A small image classifier, trained from scratch.
Model: 1.43M parameters, activation relu, widths [96, 144, 208].
Rows from block 7 of a small image classifier, named by matrix and row number. Each number is 128 + 32 x the weight over its row's rms, rounded and kept within 0 to 255. All counts start at 0. Numbers have three digits each.
After each channel's rows are labels from the 100 images, of 14976, where the channel reaches its highest value: "responds to" is what is common among them. Only what is clearly more common there than usual is listed. The data: rendered solids tumbling over patterned floors.
# c30: last pointwise conv (model.blocks.7.c3.0.weight, 208x208x1x1), inputs 104-207

c30.39:113147066181160139093100149105086133107111149141087148140169195126100118111126180138098155161127191126148117172116104107155170104107077155135132092101117154152143089107121134098113145182060076147104148206142117117123098121131117105189167141167104095088204051104148143151085122095108157066134185105141209084064129
responds to: light from behind the scene; count: one

c30.38:115195123144124136128155162133165124122139170107187087093087142084100122191104144139111162156107102077096068173157177146107172122127143097131127160112116102123098146113132109123116169133100151094160142083090093144121150180139160080063214111168160103134129110125095105097181094126110116138131121127141148120122136
responds to: light from behind the camera; bumpy ball

c30.203:126105097095070115129139125092168089158168143087116153157142092084125129173145152133134134145139127086106157093107108076084158139196066128124182129111157170165103143094151123124130161153141132128062146135124166097171123112115096104096106164217116124118155222149188111143060157135206125112073140121141216113080121
responds to: light from behind the camera; bumpy ball

c30.15:141143119095105174163146187125142179088126088140122135107126105184083181127123174074158126081141133092077056115133129114143088128062175130098133141080109065158173154174143149142113135119101141182153110083096150076131107161134111143090172136106059163081117110126120155110063129107176117065183092093138114177155115
responds to: light from the left

c30.87:122170089077092132098138154118190121116076181131107145132123148116128114146096092149140103115167068143200104157117138121123121079141124125186112102108090148157063112109110129116111045118080160131057142107149128083151069084138105100140132187065113183170070101166103177045100193144120092134168097083100133171116118
responds to: light from the right

c30.84:109116167091089142096130139096190149131131148162124129152182141099100139125153180115163171154096124158113105106108112206157158146154131142122098142130093083155071076162138110183114083139129089112079102140129143060100078157125111077119158135102124122092172102177140184052127213180240140042159106115152173116148154
responds to: light from behind the camera

c30.197:159128127155213105114139117166161096150074143132120125116128126100115110176155131149123119121153190122153096091132194126175130083082084143134146112149090186113152159102168154128116147126187125117118123073151094209077092156130177028144126096152074136154165131126081057111203146145078148160166108096145142109153125
responds to: light from behind the camera

c30.97:155126077186177151133156110149127097079106176154116078146083156143125147110092134097134145167119109063107095113130207116116173078128075166126111100093112147148073233089127125155132174160072115144099186131157124148166130155163164195116103089135145079131155195140176125165129163128140183114122142104107193119123099
responds to: light from behind the camera

c30.145:094208078085094110111146098108101120079136122140154137090122152171165147102148114166054138173104164131089073150192196149138131115129115113158118151070123103133185176144120115134156111124124198059146125199135121163198131115110086109078156083150127121177177180129142128160162155168176088086139160135178177167136113
responds to: light from behind the camera; bumpy ball

c30.69:106076147118099132071143170111133144138102102153153155082180133129116124115154159131099137151039104192148071183158109114145093147115071129109050125146061113159115112066114093157131069129163125094073170139098079114167101100129152135166117155099105040129125128140096164138149073159110151089107197134109144116150129
responds to: light from the right

c30.83:155157203075140149120154086092167091118125088113113133183115074074093126165144100150097148079147153127095076079139075107160156145193146140090133087142123084150113118162149161182142100123106116113162074098184120078096163123149101150142141112139171127167133149152134154119114153167152209095137136120130172169094102
responds to: light from behind the scene

c30.120:135035089211113146130128068161069069150110136174127093102134116140101161144193118139103142092109185137115081141096165097103173123175140153104059094076108129110092080114119074179108137128080117106059100073143079193108132144151135180111150125121162134128159127121156133102077135076160155143130121131110132116139108
responds to: light from the right

c30.202:162131141175078163137126110085111128077109164135122068151159204138058142156154084084113140128161156107081128079223130140212127157137137088165113090092128128148133138146171103122125109141036161103097162123087083114155175125108156140083106078116090097128088077119123155085139129141125074137125153096148157185100101
responds to: light from the right

c30.198:131110118135073117103121140128173111102103148099137105150110122142139144088131140119134113152097167110061103136131107184149126154082160168156129085185107153101110122144153126138135109156171109115102140146057121070102101132112075171171172141097108154089115021111096149168143137139102140215170146107115063123155098
responds to: light from the left; sphere

c30.34:146093125133164087089117117105195120099122101110213165076117110173169156204106092155126081150106111135108159116136131131123086104134109160091166094192176146152116128175115148136162111133091119100153139111184142127182124105075203112137142147168063101163131122097187155163096139170095114143116129172144111076164101
responds to: light from the left

c30.155:140088111118080173157132107180097130121132073134115240113160092112091154127151098165149143118156139104181166154138131104121073130178121153174157111172077114150117128118162157112159148115144117219145101140149149146100096129144157129154095134216133138117175150131135131099093078127082032139149089124125097123118132
responds to: light from the left

c30.93:150089129064181144112142106124134123042119137162066101119144075099117108136082211189144140145112112125098108164145105174123114109152105133151107134101154109140098139105136100098128166145111106157095068171125113123133113123128095185153066081158107089110102156153056111191155145080138135175109110131147157110135172
responds to: light from behind the camera

c30.36:155052132152115125107139097102118151142057106065067142105176101198087106175143125172153149133122135086151070134109089118124117121172178161072131121119161144128105140161138135155154093170083130177158107177149151111152128122139032119160149113102123138108117141122121087146112146130165206094102223116118145101066110
responds to: light from behind the camera

c30.204:064134058120119144161083133115131122121089124146100118130134189069113100149164137207169106160155124110198167142077078186100155140114132139077140110165168085168096097150087094097151129142092067102098135121169152182083107150121109110168100100140142134082205143106081123130139148096065156224114156127084183143129134
responds to: count: one; light from the right

c30.104:135086165132144105123174121094089126128101133100175109067153138123094143133107187140093154098097103142085123192114103114155130156169122133125120157117119179117170089107079143118073144174067126118158153110101081179095114107133098151087137085116099132108150151131172110162141099093151158130149060097124155107122051
responds to: light from the right

c30.30:092105154131141098133074080126153129171108131157163111204185205099119149128190146100138103077191144143123131183154074093143125114145152098131118137166098152072118032114164106147123107122121181149126133124127158127118120102085090131188133099097140079179166132101179121126139146144172186106069135150143083067162165
responds to: light from behind the camera

c30.117:165124098132112179147097141140073124106120107068110123134123064171129103088135095139149153127119107091204154107094140129087123126104188177138123083095175115070115115139104082155163132059104116112155094121130157162131186113146125122136104079140093128079134110120099127119143112045085162109100120116116108110058100
responds to: light from the right

c30.22:143123180138113093112081121138085101142114185123124107100105102145220145137183108161070153130151137152117142082103122087212124116091094103110082168126071127097146126128182158131112154116164149121137142148204103045121126117102123164141126116171118112194171139158062132121078118125134091090080106184141164139120096
responds to: light from the left

c30.100:109129115120139115204164106154142064168074153147137153131125109149217137129142124069143143164100118133085181102125164165146070169083167096111116109110153165137156113115113080147120116140124142147144118113107161099091121082126131141125123147102078066104139137133078092121074138173126169097073170100168177100093074
responds to: light from behind the camera

c30.129:153089157141121082131040116077170178165106134129134105108158143123104138178066121093059138142175111078139097156073074126197124125132191138122127092136104116148161148089134129099085145145115121129141110099166160134130144185209134171125141138191152150120192190154133115129126163132129105149079145167087185132122177
responds to: light from the left

c30.43:108079170108135136138098174195131100185099132131130115157108092163104106080154149148105090086126121145124105113088086108151100120079119094083114120128085131113110070116069056117176116131134065112149133073058086084118085145096112132155121120135187123071144145098174058171145069173118174158133087186142106073166144
responds to: light from behind the camera

c30.130:128106149104125105126115095143118067108107135131094082146081169096099119073100102127108153161167106114127125093140188193143155143154142107098165117225143175099128046088126112148182181134087131168087063126131113132089135148067152117132078129134128148124153098230152060134122112116179119150118148104094157104130121
responds to: light from behind the camera

c30.46:140137113152140167150169158135088149068241106181106134150190141094150147144176089122157052112124122135103105095097145159185073128139100120110082101089140196103187162154100092098096126101127156086103133106152154113105186107118172152174133198083093107144087123104195158111196190115133128172192128104124082090102086
responds to: light from the right

c30.24:101201167069162128149164110121132175133131162157076202106158143055140142143152130120077075107095113117124096115096137127131127119104145173076126117073136057110126141155181111117122124112252166116134176066146193146133112164126153097119133130131100075154075200098065131132079100111165090101099112112104136206152092
responds to: light from the left

c30.132:146089075146038086115187126071164116168143151170144108219123091094130080131098144086089153132141112194140130052120140122128118149140185094124115134145105134109153150081138128139100126108141093125181122163179202139157153054153127118157105141187142033162176207106080130094098149145129102125099168134144178123131159
responds to: light from the right

c30.148:064130135128177137107102131112165099102119142088121149166131133076130119144130130156175092122136072104127069154125112207164189080153103099126203123135108125114090072119134114127126185129141206087158100118066049147020138149091158202131134089146067126125088070095125063084083130150144156085143099134146137138117111
responds to: light from the left

c30.193:147077117148127089097150121088142094092142124152128144150115148053103147089155107130131101117117161102113135144148097167171139108138114064150142122167165131098136087120106091097067152128172161177077129118206175164122154138082167082119081204132103144125124151115124132094135104158082094174187078156132101232150130
responds to: light from the left

c30.135:173135132136089118149183135062131220145118174121126144168125167096137125129111156122099149114142122121175089175124107083067162121147127176129184113120123153164126196118140141086188041164160080134165134116107140133113118145173135083108130121096127081113213156123081079142115151177082161149103095082133081127117146
responds to: light from behind the camera

c30.115:175144124124162118102195079186119104189162112109115132136170141107093167110134090137155175136099146160133126121121092104130075169144095164103072069107170098137142195135125160067128167080112108160171153175138154153162112081053084113144137133079142118087120121092146139126171137088116111122108174149104119191072166
responds to: light from the right

c30.125:091129108102129116195106128123151192173062094110129188191123113108152110108111143128134080094160141096143102123069141081114092148039126078116070058104094055132125124121084121124160113122101065189119096135091079139133131156145134156193179094058090148073128063108107111136133128110077138079113121104123102111160126
responds to: light from the right

c30.13:109170077146193193128108113118126143132169167148128161140101166091118116119153098092104139088170103138167130167160093151172149104133127130148124103135128122146117175098141162165098077150169125171110130163136158125160130156133141090064175103072153121152127137184106157112211077193129119095155167141194163211148183
responds to: light from behind the camera; bumpy ball

c30.168:101130111181120121145131128111141156122086078154200089165111113137138158130144053121115121138143168122104159180129109134128085097108131123143193173178126180165174171054142170077116154149116165092117079125186124162118137168148174172101132115128109114163186101108130113150155072141075101092193051162154091127064098
responds to: light from the left; count: one

c30.174:166118131083133164133182114120107110179126113093021135106154135080083122146148126107144147089122183149171100075081164078110138192083195146150165076103135114104144092123137082123111116119154169170156146152122160088173160078136094117114123124127110117088103163185142119153061110151074151188152137083134175129191136
responds to: light from the right; count: one

c30.194:110155086112157125109072097075147100098064157126142155124072126149115159110144116125117138191117128117080114094146151122108124123122143130135104124107142139130110130082135124079183116124060134080180128157127139134079175092173181105097090129135189177070117111127091143210181087144127112128090180121132079129197089
responds to: light from the left

c30.170:121156087129140145146148213102131147076179134085142137091174091152172116147075182145099178170125080159148067126134137124173097095113183103131116157133160175152108180149143113077065099114149133110168104177104141091081104207201085125088091131118112112123138228072092082116145140127190217174142089096151128176087146
responds to: light from behind the camera

c30.177:081109111124189139115079157112124127173101130129095215117075101137088079174120095126049155123139088110132150163175155141059106108082133128113138182075142125149216150123155109135107121145121132130105093162122070063132069173119096145206159107127131125114078144152103137174097139115110119115122138110078128123128164
responds to: light from behind the camera

c30.31:112127102126134104184107126113121177156130144198147180065112201107142180080099125145061124151120112143114087130139105179192140104137165132181123114128102089097093130072104104107159155101110145115046107180115110158155106100103118164123117121088138147117087098140107073212170115087143101146145116136136091163125096
responds to: light from the left

c30.138:124147117109125108095123129190092117097059148120130120113148081061165169181136147127100131190183124085125138082126132149125102160199107168149156118095149124164088117133130144212151068099104145124163145121113116114134131129136062142055128096126090134186087086135183151140096087096091119121160115117097103232082101
responds to: light from the left

c30.127:086077122074096141118083108127037089122108125117134190118144091139116152090148139195174088108122209108127106122028170120141094108081096116136097152214072068060116117113112067103117124094149137124155134131153146137120197107163115114149156115147125136081139160085134124142160112055090146114027119180129147188079115
responds to: light from the left; sphere

c30.28:093073131112139109118100076146139105077172124102134117201090122083139149093068160084121128120184102138111089114123093117165124090112153149167148162101076173100183120140137164151154125118109103109168183052121119120157118121105126115109143103105109074105115057179115086167139113118145147128156175130155117131110212
responds to: light from the left

c30.110:143127129089146144086073079121126126114163172079153130176159129146096120098117089183111098141162070121162139155161177195078108127146143195126125205163125109078079067121118115110161167188124121108117105101104144168131162165144194141078169131158154177162168086151201123108192058107095154173151112140099149127110138
responds to: light from the left

c30.17:117106153099099112122079099149175113148169179142140217137172109087166089042099165105148157099164105170138143148126242137128184139097123122167104121077158166143056143101128108094112116129137180127122086083167112125054132126141110145095109127106129102128087201152139115130182107153089095110061170137160124139110146
responds to: light from behind the camera

c30.171:116182116113150135081125159133089089174147169094116165131120116133093160167100140114162150149125082159080139083094101117190043153126145111086136142131154154101098153134133130047112107190157135150075106126171142127126117111112143217144081105132094117046092139135118102152141131070079175154152102157081108139128147
responds to: light from behind the camera

c30.128:157185113092072173190100173133104156103155125177116133093157127158119102089143157085162161121105140165146134076084137111131133153168085117097153169160099152116099102128198138166109103114135107108169172025068193115107157069130161107123132098144098133146120152129128142126083048097126106133138211114168106168196141
responds to: light from the right

c30.42:114180130051159153106140135149171117138185144112125124177092107100113134115110083155122157108105111123145118102160135128115113136121093176156156099109147109135065150086080135147094138065150157109109114080136095113125126154168153078111136105089135138121105109104096156140223153177083066155034125158103119147126075
responds to: light from behind the camera

c30.102:137032105158082116117178152133123156124161172068197127094104166125133170151136173103114107122102132208110150154115093117170077159152131175127123146100037152090130155118129126122132064155109122138119227108065146108135143106100133101067085128094118174184154119124128118133127108086119129128115164137100038113070130
responds to: light from the left

c30.26:104125157148179160186087078112117175148105141129120113066102148110143137170129075143091170108148127129131121110125131132110114078076157131148119077154118126075110098099114120162086108145126084095117136079142188228160100155184139100133114136140096164102121132157116108122148112117145142129127114064187167107128153
responds to: light from behind the camera

c30.1:176083123080118111098057088099138113122058177203143118105145158149124127125168146147157116128108126117047106097138125105166115184114167159089140183149131113114088148151154164110131132152129101062117136105121225169130185140161145157105083098089106106159089140102083118119127140129107126100086087050080104192200079
responds to: light from the left

c30.0:140119136096127142074069087100134145087140124037142173161144083130114117176179121117112111079154114143187128191128090106140068196170088126112140142117087157092097085097131159127123146121101087167111126085108163089100059117182043179134133120076118139141094086112099105207159108098144073176076093146086119098142138
responds to: light from behind the camera

c30.56:107111104152112113107124118165141147170109153173157156079160120143109127111152134135105081073150108045185172127111115136064156120075149108105116202136142093098131139080082115144120162061185152127163119146103165168127089123119140118145119134142100095117172072167092053148102119095110091111149191129113060149164113
responds to: light from the right

c30.167:170153092183058080100202151088158081156153107163156106165197149080095085128151146167158195099109175158126125079137167181108101158102096146184089176160101209149187098121134139140140159166106053113098125148116117097146125124148111113143116146215172094123154162144091075121102126167121111140123092105147160103096127
responds to: light from the right

c30.53:173177071140085158079075111141066115124101146110117128162112106079145117094151108123152133143124134131120136120107117184123176158159144152072116121183106139156115111152157140118137148222112132128145105168117100081081089161107147110139101117187117122110182128156099105138088118094194184102104132139142183104112169
responds to: light from the left

c30.40:164064222119184089092124174128141139189124142151153052149089126098127101100165131129108103131064129150108160098119082108165181159125116082098177139171157120052095134081175149129108160121183178089128118066200096169083104102082097131110090130162125140104134145171159140122131094125095076101109158134106125149122143
responds to: light from the left

c30.101:092112085130123158087079093119134141142061135058128107112117073145142114129121128159181115153102144114198130177128128195136142128112132155100126087162119093142172128168157094142170158091147071179110139186104106110131132118109078112149128079092074121110119124215104097180158156157098136092123133195131167091065146
responds to: light from the left

c30.169:158147104094093192068135134104110131145166156154129131120093160131083136165114054168115112139166094112131126089103154098181087144183148081143082101134170054174129133157157112165143121108099135131103152174091135149122192102137142125152135121136132119164185160104084149160114133096072138129162165103185093226162070
responds to: count: one; light from the left

c30.141:156204158150124134137168105131147183102139157135119143147112147102076142109090127095094125113155145144112128123114113128186154101146095112153147143103119162225106081129170106152136077124137082180127118094169080144123105068155133099143165130030103184094080115136203197161131115133141141110156073155121109177124114
responds to: light from the left

c30.47:150157123121155108133056147141162073101137185106136168119065128147170120147131132142212150117041144139162178129075189155092117083134124137078134127221159116107072097194134124081140152105163048148113080136155135137122090115107104069103124148132143177104122149110125152187084157123085121101192074160151103131130159
responds to: light from behind the scene

c30.126:144099126104200073155141164162088207164141161143173163135116101123196209116090109132088158110072122133119124110134164140119141139083193084156111123109136141158168100096118107122136103186099080062110119149088145163155153116145155168054099125101121136121080067087185149157034095127110106174065079168138137141128179
responds to: count: one; light from the right

c30.162:106093095121141123118081068075085149130161103164113118103147126150096190118098140147166092159186112222187116157142145133079073144100130141108166134118089138158156158100113121120126131101100095084077120151140118135116125136121080102080108134119134100090097181077179159122122112159101090156082183154064107151152130
responds to: light from behind the scene

c30.90:122167118118142065147107166122101152169077160079157099157097103122083075110109191048109098176111047131091183105145145096096125064099102159169114109104111136122162112180094146103100078136117071103166119090143112115148148093147107139114122104134111144148179122131102078164108129136076133111175134109129116098064092
responds to: light from behind the camera

c30.82:070122138186161080115152157127121123156061119167150120139105159133118106175091102118079143095079093142149166154123146119137115139127092133094150142116134101102149131096196173101127100111163195122106110130170138118104184068142088071135143148122081106182146138111085164138149076082093110142140098164164138131115125
responds to: light from the left; sphere

c30.57:123102185136141054143093147138115107071095139176164141112164122154079176098172128144156138092124150125152154154127136123134161178112117149139068087116151182135142128112149149143092174177210120111112138111120176152226190159119198111076126113088131174176148110072101173139090108190183163170119069117116164206136044
responds to: light from the left

c30.41:140157084089141184133149128098137094107129157107115069217031140092094086124116094188114118090130181111130108069135144050126192137163131108155094132118061130129198165077123146119097150162143114147117138140122145152173148134146120134126132133181109170094216193114101122103059139124167122130131141122137192079124175
responds to: light from behind the camera

c30.23:157130087095134155109162106152137119152178158110157134112153099093103117154118098207046118109123121152121152147120150101123152106112124151144190112075082163085101157079142165100152104182073006109087092115112096100140112124110089143156122099225163145127133166128096089181108105131153139121100161103125102107117146
responds to: light from the left

c30.77:184079117108067131098104088129121168178081128148146106171148120153123132195167122134153072135186107099116127186084110147124104191194111120135157103128100109117127081067053140179139158068115164121159153113140082067091086079095110165199129112097111193099149147121130122128151145089135115140092154192140162107105147
responds to: light from behind the camera

c30.85:097116148099130127076119114127084143195150124166116146108122134157112157114122177151182097199140085158080169132111150122115186125145185172158159056119096168130161115097126138119143112146105123127107206098097118116152140086158182161157083146073190115110162136170124187127198142086132104128058205194115165135129069
responds to: light from behind the camera

c30.96:162086148160104206161153162121168111083119157103073139102182120177139112143079066149122133116163076090097145152078114136109059121125135152121110164135152130128145119090094112112119140158150117171093067084151093127098066136140126110132130157133109085075105132160082137152179110069154154179133113101037149164134093
responds to: light from behind the camera

c30.152:110099160134164052111114136136140159158083088122147106120110141073130218135145099145142141125087145097192196107157152144056164058161066132148124110081105120118117120146131124131118115125196143178134093138193135101137109085115140079169146177209196155111102145139132164128132065134129091147148121142145153204150150
responds to: light from the left

c30.71:138163105144139117095078112146065118150105091141161145128093174160125134110111184106124086121147174132122064084133172146038126066157084116099171172131139142188148146085128133093097183157078073130136094169133156211151130140156132142074130113114112118107158115140159134141128081134205207095112095120144124147103155
responds to: light from the left